From a checkpoint of a small image classifier.
Model: 2.51M parameters, arch resnext, norm batchnorm, activation relu, depths [2, 3, 4, 2].
Training: muon at rate 0.028, 8900 steps, batches of 64, held-out accuracy 98%.
Data: 45211 training examples, 12.6 epochs.
Rows from block 5, named by matrix and row number. Rows with one number belong to one channel. Each number is 500 + 50 x the weight over its row's rms, rounded and kept within 0 to 999. All counts start at 0. Numbers have three digits each. After the name is the row's rms in percent of the matrix's.
# convs1: grouped (8 groups) 3x3 conv, stride 2 (model.blocks.5.convs.1.weight, 192x24x3x3), inputs within the group 12-23, a 3x3 kernel for each
# convs2: expand pointwise conv (model.blocks.5.convs.2.weight, 384x192x1x1, transposed), outputs 96-191
convs1.113 099:502449447478500504527547482537490532499472467531493535409427557505489563632463483466452455452515438348416496491607490462541580590652588501494494531453537533500560440455526486470523420429480524431512587482488480517482527463482511450495493541509476408484479535559508384445546518667470524506528494464484553464457514476466613555
convs2.113 098:560510433496455507577636415560395508512555545520511512439487526502471477462471482471443617512529472408475531485418378456495499444496493455522405496535494563518537482424498415456549528478559476604417560529542493520540469536526443391440435544488518551469461465523476527441504556490455496509
convs1.114 098:490494434487484507525530496509480476541540508480525494597560436496499486485505519451572547517477495487492525485503473441478471463488456501465491517521576457447571440468525468491520443554501464433495525510503428542480516446418498518524528518504449593630515475442479445437468365447501492453534508488586589459428531516465506471
convs2.114 108:434483445488480410514437493549539340521502547585469485408541499471493441423609534468557491574495423559495535464559406498505468479488548499478523586610482473477516543414457396417473429541467503392535518516453577481504476471488493433467562459491468457568438507511551508437512506544587505503
convs1.115 101:490518556541577383569598455524508508462502464487523488447578385606471545567491450432471534463488530454486525597557512547566558474572480456491486512506417568530436493465496461465541493474497506551472522566473432536506462526493529530430487471505523510511594482427484476496435457535378508520447381532520520559464491492461593554
convs2.115 095:500510445465481564501370559547410529432515538454470506530482560453492461473458516489539449459514550451567528474599566449490470553512503514488445439491568547497516554448388406474549451523527542486486543561545445608541570543505519534528592519517437547507534489488557442479535391573575501509
convs1.116 108:513547495461527513502482473491493503468481542500491468448440522504569463419568529496515518491509517529413505432431457409503520495546573490501447524506520512551529453498522470508495432503407496509545444453498468465473523469494484509475561491426512421475534514543392629535372540507497488534500423427448511561526441558529444504
convs2.116 093:428503470479530477446443632434650508381560515490523584552507491596495479392416556507504412444533477512499565427510440613467489428514475503464548482527614469484508531517466487389459503543416553507513500472503423577518585451479580489367478457485494519469467501448596495535500353510473497474
convs1.117 100:500526492497517494469447469467502510452518517465503479341449469546492399498427402557523492499607510580534576480427490447603463409471366526495501504494437536491500562461543505540486578555527613484539486554525516513547554596492478547559446494568418520463545428445572589406518449506471415587454478587398547511468517486446515334
convs2.117 099:457523514453467482584540569472609441523513539424601506422520509494493450559526521486491585429516529452523560575475476480513511485488508499497509341447519455502541450535561464546500644391489472481559403509472504526521517518494342476526572498472515488464497497547488492528473570559549506543
convs1.118 102:549476553473522481444542466536534494466492510529489469606493423472556415568560521475502534456469511477403450516477537416507559519568664516524478481512444432548475546458460531491448563427505547542529420495472418403468510550531460429486481526450542528506581453455512580498479425483439432463497465486421506563511444593430531565
convs2.118 098:514453485546510548465430520538651521512446473523479404461479506534444479508439545506534480611466477521460499424472643461501497539502550490535543566510626355524516507522442444472402493410500526562461530556523509584514526556493511466399539447489490551621544485533438486416506407561538497509
convs1.119 108:530545508497543537412398494501533491506495527521530529507576460511542612354495495478502505434473477495523493439630557463470501386495488526550504528502511481511485413476472527532529557489513504510413413574494490472531464449556485504511511454479560551498396414497443546414485377479524434470638552509475645576420527491426485406
convs2.119 094:561523416571401564483585458517500489449485447443503504497536480414527522547528554496426452472510514459510433507533533491496501584470553514479418478534479641511574524479441489591518596523590525611549511513477514450475552520500508462500554481519513470566526547543480476429523505541367488501
convs1.120 091:498530468545460536428499480631444477608356550510561487504477516473463495489485432509540478522509560514459399454493533469553498562516605373574527373513464491542608414555519492494490538539419550571481508495543513483546616477578489478605542571549529540469500539522511488495516463498479530489536474472526409514570434617541536607
convs2.120 100:524523533372542374390463482513554520437515506462557443511529489526474503535518485528480431441510531477501531479400529551542486479526532473532615606511508454496461420536454561482604466415532545472511465472395584486485477558514482493573505503543525472457508515474490482439522511550532496488
convs1.121 083:421578522475486543526550527516486406491509474604496430474531449533441595479628504506487490482602494470509460414548447555502486474493451325418518520500476545490480499478502430511480452491491572417460548448480475373514532472379560427497450438448434515535549444557483466479518577478436583502506530512508440468565382504499535467
convs2.121 093:423440609530463475499484494443544457428485418517491478589498514484483497523507496509482556425490486365449571495398492535475503426527521451388435540495417479486469540435497584442551345457470448537439531527575554541491472456501540549517577546536462554498537506603551533450524503404584506490
convs1.122 094:450512504489483529533497463640527454554498443459419548473545525582517487458443538452527512465489564413573579420474529562468407537450499366433449531555446608462455472470501464531446460527535581452436564418498508414551568518461613500412556473533488536503488457540496526513456519564572447520574474414466476511561509510567486430
convs2.122 097:419517502429591515489481514547475365416522593500461499427527507528445581558561543515508606443519456494522513554569411584449487383523454554610577546456583447553422417501508511500516594517516481449473414427558419537514534493503511522538518545572463514501496531563560508415465592502471505534
convs1.123 095:480500419457526527469490489546514574456566495515416613509537445498545496480489499530429480459501548531530481462476527498557515490538527300463604559537577434474513548544486493493492526468491544488531456502621572482568550589574526501512516529572541494475509512484486491503442418398379501482458456449503511534568545455537475452
convs2.123 103:615527518403444463482473429513454530458392377471491471486478503574524520482505474524457527506514507492484430502531568471461512524478488480583462448558472485523528393433406499517455535513437545483528555494522472469449460478494510436555436524520498483455468515427535501602462464489465498499
convs1.124 103:498564463492475490525513501468433538456496535444524456497526522538502491511526494512473459458437488494502507470536482507489526490581514403576623453433694447621653454540450489501470494609460487480437339477509444521528434442520428606459426572537479494495504509489478512471548493518614467603473444454508486457534558504453465516
convs2.124 102:541479508615418469506440477511471571512504505557522424464599519498408560552498503502572548560513483434484642571448473453481510592536550552433569488407410456523463500453523428444460552413619343484450479512455458476495568453516684490487497560536492474544466446585602520572445545446552502491
convs1.125 100:441584489535498491548491467455481464482498499521477511535515462502486457502521512436553485503501424579525531467523507453510532435481465555477468561575539480473567492524469457534494463501524410457488474504442494465463449457546395638622477471416447518509487528474482418533689524451564392391539477419615466471429486506505474521
convs2.125 090:507446547509510576454508597575532418499501467499458501599511484530650474514444481494491476512465512584484556519558507456470504502465517485514530529396562655528562496489480528489462606570503451478521524560535461491521510534480596519496531490456516527581549493553356515490501517598475490508
convs1.126 109:461578512473481588533464492447457501411575434411388644441545489425525483498486492434435525530473578577514600451432453499531448484511422495565500403521500415515570461489541511477491550552438477487431477510457509408540512471522538527426424504399543495555487453450482527511480473520509561602492485488524426450476439472386464509
convs2.126 103:433531490457513530496563478425482404490498464560500513410525426483506485440582486492523504637534505518521492520479484524491513416535495490417538547518487425521556498474477483463494577475576453546551505495407527459554505354507521494579489455480436512541537489429537458505528412559611496544
convs1.127 098:544422563479516575488517509505536468526489486547459495490499511526458477477525561466477430487478540503379513552529494505477450507497437448408564507493537455478542502513464494487532554476443477550358510531450473451576473604469507523446463527409522543497461529524500460535556408552513458633407486545503569592408560510517575541
convs2.127 102:523497474420479504565511588470570518638550445451518458495466473501521514515481487502541555360555465462467516516351504484458505525526462527519430493530547514536488460482536442669496425479418467439511517518486505559467560479492580501510533536473471412510539461531516482431504552467529488501
convs1.128 092:493460500516486539527509510510585564494458514469518507495492485428465479501515468457414503542467524459492507533567401525599376534486484609710438470473459511525467506485479489511486465425503489388552414514599542467555569522435518564462542509476521449527506470502501488499502456536471509635490602421523523479587485465456510541
convs2.128 095:455515477552480434408454560521569541437439537387463503458508473461528471415484508518456486380558451567501577479503445441509519410493609503586513656546422341503544569479503482461532519486438511636518456471506446541509450555491552472577492482486527613510512535508523543647405445419484491473
convs1.129 104:506518538500473431532487447477435483473502495516645548471485534506507516454437478477565592388487506495478528502486409510533477513494412504453364479542485587377364474519463455499429470537462447488552463519610482576510550433381571528481637463453508523507484452481470521520494496560526524452495494511542521479588476489517523543
convs2.129 096:469499449602437452461577556456442485506514607544525482424519548528553517574357504480469606570453551507526472463444514514506495491517508496489547582504451470494461501550535551443519475470377531547541402512452525500481512485487467458512597521545505546487414436434576550507502432551519499516
convs1.130 086:530486483517520510565533555422520447557503449609446475509523543477436434544551519482545550510487634505428430402502522467503478461511475624504591361570474558501479543549456459515605512484437457458467512435477635432526508414472452487426484429502529530449482529479549448554527563428465529502468537520556461443525565504576524492
convs2.130 101:417484481528530508457597602473461429489475414393495645560509491460539487541503461514519524444496590528601548542612497506485502472503468495437495487481408499510506540576517480496568539496423572486504412464482498491541514585508514448579518451385485404533492508484524470518482449465564501482
convs1.131 095:551536434515588534476533472610444518532514420549505457494505474490539517521451521456509493522498541460537547487480458508530516453456428437436422434447551316454554494484498538517490476433467563550483563478424457529404526513472501512447510389345462550398494501547472475477505549476450517509502561521541501420523568477507531459
convs2.131 099:529518485559486454420492476540541545504504490471480560561447454443486530530471579496461612562497543478498559510544520523553495503487526443461533483561457486507459531591503468622534428430374491482498494519537408473557459510487519485501501457511493612501528502526472532479481465568528491476
convs1.132 102:497535540538482480549510477570396445460448485351486557528544483527502493542483491482467462446535490559547456521499486492465515527499521449693609606525664508513522533455511419540563526495506508479472564436436407511549508451533531428488458525489495485503522440501481497465509559424552541410563476448467514429571429514529423406
convs2.132 097:411499493440535378485554503453372476422501490536552426498385504499438552489513490476495475520506480464447556504549492479537491546460485519480453527473427460495499512483454474545598446575469509530453408491499523389519520502508432503474516569568504437535541493477615479588516500562547490516
convs1.133 109:531456507444484539487521484425573447517483580559568736490502521501489520438502489521508418573530465451472514420525482500465491542530473487420442442501491637593439480615466479483518494438489494524467481572488439510582500557545552401525519546505491494520510517489533494495509443535466433577515531419442468525541467572501526494
convs2.133 095:433540500488419516504502456468493519545478587507448518474438519528487514571614517495531588465530521452526417560492492497528487587472529481527374543509498488502436508496581495522506621547566460551461461517454561355511499393493601496462550559510538595496543565455418464474501542491461510494
convs1.134 084:430469556424582493504609513428475477461497574587450502565508481493548525520450525490463509486596464506444580543595472523448569472450484451544568500415465505503434548550473520484416494456587487464485416454463528501546483543530528472460554471417485446511518515506462538550457451496561524450569567365410520519428403581496487473
convs2.134 103:485484459561436491446545496443608561473496475518518484522588506655525500610495521494510474504513439595479619507489504530543519535488509486511461579456429478494538471397469517573466470398530464505539489470461475453451474466485534507449497471423555480489393483491455501491491484531475473493
convs1.135 090:464496584575609507524473503552482483431535433647554457470534531561486507471467479509506538511492608493572476504509500470487420435452518578609426479500458515521493523456523472524506558511523483438439561573543552421588458506479504534401452450451558468499477519529523499531502537580586539431405484455638408562455508458445486560
convs2.135 109:550540471588507453575553577534550513428528477568502564529509493446565518427588586453462445496571490534501468516580435545511473568490549450574560451502523414507508508459479514589422518470467456458549528524520533543408418414494445490634373500494519510502578500510657495474512567406403501479
convs1.136 093:475487510478482493502533490521508489625511421558475489500467475442488538541550493516449556485438523484510513608503475558494445466489452523487426508452443469503421535491495506524497543526494479562565536522467546428468538609358625509412570442442530470507537499447427476468457465520391546583423610514457510550537522460522560492
convs2.136 095:509513511551526443514361558448458536521546437510531607490542505461455527527533579496541533541493495475503490434493396496513506572495539470467439552482499437496486494520491507479563418477453462526520492552521453483490506459501502480361520508500500423452554419576593455502497530486503510474
convs1.137 105:431562548517550514512535535450419413441481504484522442471504518566556460489501524563461522551550440502462496518543397463477492483512503473518526632534514408435451517543484563491472479494497421437400512521472460498411482617455479407378538565439499501544477467499468518491547402574513501539500364615475476535489469563542533595
convs2.137 098:514498488460632431482550517494578431514580464507435514455517541542482520488566463521477589490522520513541520518423542590482503386498536449475490387534523387462453491445465517623464583501373461524523565496536438485518358475516426490485446486509477612532486507403506506496501502505452497511
convs1.138 100:492539543548508503513406414473425475540532499419521465523531532459486434504501516480484550502499546508566503435523463506520477501460647465515555590544404568507437500446532438490464455475506399488516455425566557470537538490455487401487422427650476460483493496504490526484486530518495479520461469497514513548569545437539467533
convs2.138 097:504534500464471439404572571619515470447448568343509561502518451492500502496443467497497545372470452485495463499471482470481497510557513505544557539475515476490506531435560534475499548410551592492506510546500426493490588532474478474555532439462437390557544536463477551486514530484571499502
convs1.139 106:564510483480518435558517495410435564432453610543455493484470477494508510478476499449462473497516460496538451464510469522433530448510530595535359603517416596403447529558494477454560511494554431340547450419551505535549541493564494476546507479609474494441461508465524496495439460451519501427539454433480545570544443476528462478
convs2.139 105:368509494490534502479463364529431508575538504457464420524525477497538516479434524489502623515497473506492484513502490472472493540494427512529436498548644556495472422562578420508476567544429503442461495489461472496546666496486338468486513529465505547486489508528526557460508514579530505485
convs1.140 090:447500433505523573524481483392552525480398450527518508476512538492545528537454466623612532500493573546565591528510451505475509509461431481484482556542469514546480522562490422434574436476442556426510460460400529582519536436588396456470383537458575556464504501542542458503507460492486548500484535442432455447444545431369534600
convs2.140 102:394530455510459519448582447563603528469486451502470515483473464576544494520546500481528511478468437493518548477515504494501491506456501500365570481578494569520470545493480503480601456463445539559544522494588410571415470526504447513484422534411559442467534488542498538523505578462585510451
convs1.141 107:520515487495501468510503467473532405475497447385455450503497481491461443477484473518461529506471398514509466436472481546495570492525608403342422397503572339436483488472516522538512508581550452514492532494548457513530538478493467538557491521644510495505484509495510523479547481494482472491459462382529490444473481475463462498
convs2.141 098:561485460404466447644457453548456510569483427494438465449520515488495546554530458490540441504501525421495465548400398527493486487489512471356444516527422441470525461333519480470506462354575432498489533515459437517481459391507514520462473473622488603524485486429515557442505472605531511470
convs1.142 103:472473529495471465492487493392413534510515514513496459491441455465470493539446483478498470446452418504418492491538539555409505485560575360492508342469489427600614603503504501432476539486535482494483505449510519506485527568558517468481597527545470543488499513467490477459509483507495573452402537536476528448488551495439494523
convs2.142 105:615492518551455633591560500537482469584496449519565454520498484455564519492486477498556472569502516569499455553487518455497487482534513499554541535427568508508532522517487476611423507540497520539483399549526593587521417559503436512360522511439499520502493535520560450495526541383563501509
convs1.143 093:484511430499547504533596534508485489496568510455403486558458466554489439486513532475554554528558458492596542424494520494547514459469537488384571519472602492562490559517478460529567513490478530484441513502393491475432422500415537513536482414478523560528486530544488496518602463580507471456433431607398446392530505503488571505
convs2.143 105:486518519534535457481486473509547452540410558470485518489473475568532482591480427499500555586534512479480478482530527556446510439453478476501458552490517459485470496486500445567414550512500447519521444468463506518618499474494567535603668506292479550524559501420469475448540410481488495481
convs1.144 093:614609496523501526553502493450470505369474474511498507566431527555478523414479431499513527576489443474477494559484584542533549425476425436470472450506530516507505500478581487442436467521515569495521500528508481509452658399522483456395480415498528445498551511484523481569513470466470532573551462495515511444488488500540513512
convs2.144 094:461505478535498407569471566476510406483447442522506515510503532488504525589479500506487456567464584457469443505504469509479475498470480507456467485527460531493624486468421568398559478493419400400457525481519425581545537519504401436467443502502448481524464539421543485553490592544559493533
convs1.145 102:489518552547544466516553532431455468496546660480519550466532441397468405487546417475604616453493521479600500569503503521536498503582468470584630470557554422508600446376490449487515488523470535485532517529482531492459417435399440482481509497490498521502543473476555463546493475507516549392498521446547542475495529509450453469
convs2.145 092:555478466399442419519443588448430529456424483480501451571474487545448544448487457501487555535541516613488457450618459431533476380548522464482549499447500420529515526517459491488514514474447393468570532534554518457527493533479490510578392527488500543509516462518495476535524555481471505523
convs1.146 099:478523520452515489523485497565616581539404593467468397380486490413507535481477447567498557472459534419451527481485425428473522521438518540551570459433523439481463579592452429539541467461389470452475520505511517482504469427569463467535461536544499431514521487515467507545508393489521511487535530503417480512442485506499514561
convs2.146 101:436514498469507519507546538526497468652555566521477420562417532434473484498441522479508547498491520564467395558455533504468496556489588578540498486538366513492563472561549505507525499517486623456494455510474499501529546507526514526566542504472573614515465556548504547481535499492546515491
convs1.147 099:483468417418497530460433551566606466588494365569444397531479457533499489478480513548605517433553503484507419440496529489456488514443451548509371443459431445482516526531460610504506483444451489473493431514514503474503536436442486408549461488490455428481443518523475491526501498430496489523514471515465543483510550501483554471
convs2.147 102:479472530435518469469527468542445500368508459466466568508459478418489507488423480540484423441473522432543395447567474428514479512488468436421485473443578438509457420559442524520492558492533454600497443560408473491508544477489515499590458524499462446520505490427494497351520483505488485453
convs1.148 095:554446529527438519502565488632491455541458458397527549429415509562523497542475575421589468487474518475460598542431540494541532529456504423485529593453499432510570467521428551551566565428512513493550586447541520530543457423507523504496493422550456459495543529449478569536512444509515494487532493551440507534534541508514534515
convs2.148 106:522530504485452411505420539605462459502482549486531520411552529420576499596413458481494571476522503535495494477666427530483481457468510540576444511475501522529551548553493487498541457609519485543436627506372539486473456501502535458545483470567487414477582461485447471545463500440534530526
convs1.149 091:507548499491503519442550624493569505449490497417424465433474585490570605521512563571427536561541423478433552437480484479505546420478501409430562455502556463554586464518492411511478503534545453576494535428467514469455440530482460536596452500636510508500523488525458487439505517541445535527433498550597445498528497402529440515
convs2.149 104:451549510494517521520443540467632436439498421468477459452560501485545549519446518537550508578556434483473453501448694465455502517491546539498402451428560503493526505457471515431555533466449416500492462569549444518531493429484547507582516534570527469450540511536479514495509480572603512505
convs1.150 083:486439539458512568442397657522416541419509469428566538438454444549436520454456467532473579456490530541491508580434476412540498505377604478437553393495467418462406451519380522469473443513406484540473481522535501469499470556516547421498479477427484499516492507525491541498551541466378486567572410533499579499478480508545516468
convs2.150 096:477522473542501470522497494480490449448482432492536390511493504538437537410508491476503541471437503540531536459532501531507512469472471551631572502451495550486528457551491479484551494506517512432479473566529563594502565497525481425509493506575515552561424493519354555370526523484583496533
convs1.151 103:501478441513564492449521533501623573574457584359462470492461416490546489486519506477452523549472467405445533427501502494466454476458490587580460505524502410472437568602442457535438493475501456480442493485510486542468443488539457470395547520487480461505551421509533523504544551455494517542509532500512440457549500476513545545
convs2.151 099:484482466512606479543450444492498510471461403597539439616439515539470511496532541477480575409483478453503482464494493428514524443502377413489472583592488562491430508454507593459466457481422392475550461478585540554523516486571604445483419449394473504552553490457536450544522479416496496490
convs1.152 112:456477468542483463498501465594497547630397533477507578481540498475438435554517472485540457497587571482516464509409494476517447484478419510457473530475528438497509524488494519435496541445517480545522425504426490445501486530507442569436444492487517507489458465443517453572491469510586473468485496438488522447471538483495514540
convs2.152 099:647490471630484504432589461451551546534512464499515413421432487349488524500453528493523524478494494590505483559554511503520505521507528511577505489443539574488432574500532543393504565435551468500506536475512514530501472578517412481500477565499493546457572524517446445665505476527461500539
convs1.153 097:551510514477473587572540470446522460503519350465408471525476493520460557403514518577469569515492436455408433442484560478514532492525534422545442477490580440385481472440512496552525458526578479502553532456549439604504469501446482536552530554445558514478525473469471468502524487524471483474472510493540495532502531489529472492
convs2.153 095:564517507512472574475537477572428535530501523547442514577488479482499545566525481496530451487484631481440452475560534459508517458466422455546522485518492412531388443444553619450549486478553518544478402451510439511525479416495452502511443494477557421502537502593459516536513471448500488489
convs1.154 095:505602498544561439613626514492500499537443491544541436568637499431484566492483439569463463600553412502523462544570479575533489545635448520557504640463516436502474479506503478476518530490506500572541580549526444570534558433494386526488370472465500482529542476490528454463478501428472583497453545551488521464496494531556488464
convs2.154 101:484527534402456521590447526568565474429537430430551527457500484522578515490488552498482399518499493458521489435400472525458525549465550483525428475501575421482443474553495526483524483527496477519375597542539522479494447534506485498400558562451494432564537478531566563605520596552585504494
convs1.155 108:489546482547469482580525487482483655463438545432443534508521448504497490458496455424469542547529527479555489395545431511487491511499501449511589520476486482485572569573561454491509532520591487454427521528516509485534464558457492473479514466491485477488471522568481496498497501427454488513554484530465558467539516477536449444
convs2.155 100:492485500476468493492419556505589530568521542522491313560579504543490522462534510501567567530496519578529423596572560595501512601487507498534560562464585450510517439434523464358487502441499387534470432506508492502442535594483505493548526506438524474496528457538514473532489527492536490477
convs1.156 096:431451488561475537662491556497470465428606463457477439588537511540495568554477427484567560495477461399461522540429455599531569587523536454488501493514382530451442487430582441539404527460528507468464568493548537483540546475570576514459510351439515513479471529449497532482483538510543446477500453518515530500466497478475477505
convs2.156 103:534490527461444645516537509512467574436548439562423440496458487451524517542726508504459528623508476413489515505501476525502514474484481500534489526455522416486512509444529506478503501466518456568508504406561476475493517538510464455469471455468501595374494471513431547511528434441545512493
convs1.157 107:491582464466459431526470464450623509486567570427648511519509473507494460507560459481468435520480490496461474527502482547427493502459507534602422574505498523508451441570377554531554484501534598537510508471512515520508571502460475476473532491488506474493524445485510466462516483521449501459470519556527470457530505491541463509
convs2.157 101:535520474518601530505511545474512557528540538465443703486395520337546512533496510497523482572496465459517494530464520501479502517495485454397574499418636629498485531555485533487479491527413529536498515517366424420411441489502525498553557567468526547454504521459412472581499535573520495523
convs1.158 103:481493516484425462507482494544571505617462597471585507590538535561490650465503403432494598452483471494442472498476510432500456488426418423553563552529613586563597574527528590482538593555586491498499481505478436489465561609526510525565515478483503461504487487472453513491496526551522469417498457475504450525449551467509483471
convs2.158 105:557482517654492543553533555459572527586561463516482567463532485519472424537500505500536553345541471563461396502623560446482517534508528477502543594510475601502520514516495448455528417527521505488516597473571492580526395599488524517497409519511499474465474430548630514410465472494458513532
convs1.159 102:536485475554545518479492467403605517517502632510596557480487512379496496516446495518537621608468547518520467484469541420493479474511490530568539637425551527560453445453555474486522484509409521492427486511525477492533521471531445469427500442437504483522496499507501458461535457490441473511484495528497489504515473479448554522
convs2.159 105:568501505504588470560525456531463506441478497470533486501472488474434534489557503492532500496438530538513423443503510565438501469519513570486373553516571481519532482494465555635468501555470481598520537573450587535565533529513511588495541441514497507484460489357482443658476433565494487473
convs1.160 092:539536466501555409734481450460489469480557448531432446459510510515536533468533506461439484447515486513494485524450591482546441633630384542476469517515435413489483400508520548471526445473491505497515590542495497422475515414492572527467479546570494491494468510475551479493610425464444580469502568475530481470439530518472500532
convs2.160 097:499520493514543421519465484542569490493509490535466570478566514499502575557510491492478534564515480522525560534541363463481490497514445499550517420586548436515561496585470522500525435477498479546517507516601500499479450438494478559481485557431426573585537524617485573549512450635519498512
convs1.161 097:513492509507518575555471420418383459456462463655629536522520568523543527452444466468436514417512532552529555496489505527387560432488525429460442525579506591598470439462491401443457563567528480521437551487490489467523454587575508462593531431465541569506497552503493495495562500554542467544458563402563553532512548528480462490
convs2.161 095:550547454568571491519432468513482478421527435483503496591467501564494501503611532491473492435484503494533459456607479476550495492470547483489519557497565534494452351497513475501533381502510549529438482472483420439458473618510453472580578483471451443485420512520519506533517445457584517495
convs1.162 094:507537528430453520441517641514484479408607505482425486514494429429483459526421537501459534586559496411475450506474425535402580480496569531411425429449453494459529466454462508525482451464523497437477523470537440500540553518489577422499526452511518432513513468496498543467568436469490506439507477568524487423504554514571522550
convs2.162 103:570511502471461503475586506517400434531573528525461531283504471545517505502443529493529492520420494551488498485550541566545508549451514493585406515388478445503434476432388515582455571552427509442540491543497463490399464545510574489480557511543471405474545476474479499520502470607544493462
convs1.163 105:496486483522527479462470449472425523549412497546669602536519551501568482440469474543492524472535480592479548524472452520498591461428475549424464460444507619593578485422500448471517593518466522543502561520485437511444568477545482564521396439515523478505527502510488502490562486554495440552513514504554533506538478488440467492
convs2.163 101:552508519466531533491491462501589533477500486479512581553535437511550515530585472494482510442473506509526406430649446539473513502520472498538540489512500426523516513616518516470451365432433589466499441512453398513583566562509470422480392561475533530466509445536527523385495496461489499490
convs1.164 102:578508504597469516526457448476445419406497406498592518462595504411544488434530445490458478495494583498525498469538568548481395561503421556468399498485571428418441488569487525494575416439527536495531516558423507466492564438503476478566411480555548502494530470385502535532453499441516460519538486398451519467516498547510475467
convs2.164 098:541487453457510548473506506505412475553477480515473481524422434569518525542619558496554417546553460561544502447486418477553516521517533507504703501506587608498502554552533520525374537365451486398544460478599524525514463474466560487473515526498518387454582495475546527538462477546441496498
convs1.165 096:543603460554460433492604551490419546541548469481498532526506534610529473560500525513487523446435545485492515555561449584485524507539510566482503565509538466458508432485521457518588533407411491527519566485460582589470491561494638472473546384393562476513460488523462538510639554456639414490490565431437518503537481535441507517
convs2.165 102:578473448512487421423527390514578412456539462477533354596504513531494452503468515504487576549550509539535508477479496469516488496513516524513451475507620406527485564492569455540499539539503458570435506474493565511412513554518556525491539540414547565593465460465527499537435545527342507524
convs1.166 092:629579507455539505448517460545464459437501516496444502596416491483561427475485446446540532511465519532420457577496536441506481523474495490535545444443486463505553384571432456416441445546514482520573475537452505466558477480569534486466508479437498538529472494566521480557579447547524538430586557545417602588489491432519534546
convs2.166 103:493451479428468407526443482411537467504505471571459528484534472541508495522325564478523560576464505439394541473589499475415483468490415509580477431523476433474540523488489505519557558447455496510538433560389448493498487532513443533466576489496525459686411467463594486441507669496450497502
convs1.167 098:520590456518554413533520517434553512514433512430540690551518517538444455552473492581422467406420660488551543538506481559546510486479579568466477491399496462625545497470487533465511475454567534520481518527537506487466504431549515519388466443486451570504511486477526485475491517499578569409501471532519476513493509520513482496
convs2.167 106:484493489450544522540541517520572441493501466533516494400419481602449474515579477478447536514537490509457542442367470522462495515501546497521512449408546469494453541529522597328450547458452543483521538511559537459543469558493487521462499542352527524600403511521501518408531596458523519494
convs1.168 103:496555548522522486452501486446514440567482674527537530396597535590530508578454415433468469450474508567534368482463530489398538424579488415518559590493527604449505532523446465525483480496483520549493534541456466440484499472477419463476419463616562526559524505464469536481587510537500478469405450540458545480422499512508605438
convs2.168 101:559528517448510470447561499438444462422442493534505499622502495484499527510503484504489422634499514649542463539520515446586512482507477501472483444528528476522405564521476450426557481537427524479534413455444482492480444511499597522450466528424461450503529442516620495583488476538519519537
convs1.169 101:486450519526533463544568474441495515403479598397550549425518481445556493533554481460486517493533517502621583508492534517499505435464585430505519446489553449550486541537480591457500550466426563511500548498494620518410521377458462581508453453476475458498503506466474442523577530455501466437589506402514483484516469575516570485
convs2.169 096:422513441553451450510483499463484496505499565453519529513520526558528537436296497480501460539490509416517443548422495474516519433543477483517529537560512523519471506619523586533508521497458523440488480500454540521444554554480586585525422500509542418520507503506454450440514452416600506498
convs1.170 097:561560428529493523539477538503600432543500453473487589448425524516481546572535490500525534515601515490439536470412508482492501500440499482576555489457552518596621447426608528501438485436450444458460515529412475513500511541557536517476541610466509521484508528480507525500488435554493506426523449466500412528457582461449457573
convs2.170 103:481534503563488574485616527493519501557505393502501427437499503536348533452485347509480328657509524468508556577386578482481477457516508456492544528495504487496511503535444497461526482531394525476495557490489566559501455507464486613585549471411517493529525482441512524475502356498493508498
convs1.171 111:465471450488496445518511514520480526467518481502469515439379433487499491511537482454466485533502458472513492494436481448486474512471467576583543566582556536545500551504513533460510494458450447576587566431562483487391523500456500515483462535469453523477528534495519491542437436566518454527504477414507530583506443536479503462
convs2.171 097:491497468428447518488445522512614476578485454532478433508486469378534516553481470496449422498540481512504367501686476507475499522508487510362534469512501571492486526584537502583484560447596528584471602494496539476495506629491491411463527503482489522440463466443513559619538509438529503506
convs1.172 099:472442493495489490544561462431476486394501550593524611412468537467473539632642590486439519515503523412508434539548496465538598424440527481440526420510439520471485505536463487497472491561488472518503489514441596466503497459460521459497579495386425478437494497565521495484522530456433473480522449511539520610479518459411413499
convs2.172 107:477494510542500478484527578497554525467510507592519578602488516446536483437452403502454458624472457494485562529568485527533470446459441551510524554551588506484433513492574445495500563459568477450465525512483578570553546542521530599438577545579469498444528467387577491430523409506579502472
convs1.173 094:505504521526493494525429610516560582511540460535569548430479373409596490511557446506475398563479438566509396578460548574506517481493547450587586560537573452487521472480472435500547601429468521440447494414518565487410463505543548508488485451442536534554515481516438474553490476487457486550542473466571443462521431407479529589
convs2.173 097:500508549555467522409545595489500539375485461474520466430559479501514490591393551486542389504471509542479560503511523495593497504508489520533441545566435397489445486422478535364427459453438494525553454494490470445477562502533444415352557525481480389549524446519608491472492575495450491503
convs1.174 097:500544446538527471533480487503501448541555510466502489466591458509542464542499514453537505515523565456544488429478588517482485475472559477520436483563460496452420499461597503480514474446592504470505492500526462560587537503499540563439490483462500494491473495459480537518528403632466485574438522580427463530489522601535453582
convs2.174 106:493503481393530598545410504545486464364523564541413559501437484558508521470557461499495519410447496529470623472541553499480501523503498459626492543545434530502506544487444473526506497510499364465579421508470503516520523462504510495543535459492517475505471480455497507488511553460434489495
convs1.175 098:584468469537436452536512491534451539528420561456475422656507494519496519363580511507560466568508538448464558468510537480477560465425483513496547487506479597604572617465520476454488464484535586479448520393428433575495559616533483488612549504531433470491508543460582461501526480447473445539493507524396470509543445413545459488
convs2.175 100:532512520473521541423569429456341545516523456473445601527485499454459414418599464506452435475495483458524490491511570428524527454485450515446513561487612576496491459421468573458430394492388432591515550520504488556455436447489545549556556476387518560582465457440410493538502396433563489484
convs1.176 105:486556587512522521588555494528445480434500440487490559486505569442510435473575560408510534431514435499477521490444504444470487450431482499464495449541527436576608534582432591469492489453442559586488620498498487528486515546604494449464482517450481497470520537469517533420552621432601523455502488449483509563499482502451572479
convs2.176 103:572477487523447369502474403425616482470483436465520466483522450489470497509467411494441517380480538438473468526442394539494500575507486506477507605499430497504556470488476451589560501544524588502563508504576471559598534505491499680559520465499517395476474444471474502446485454487505526467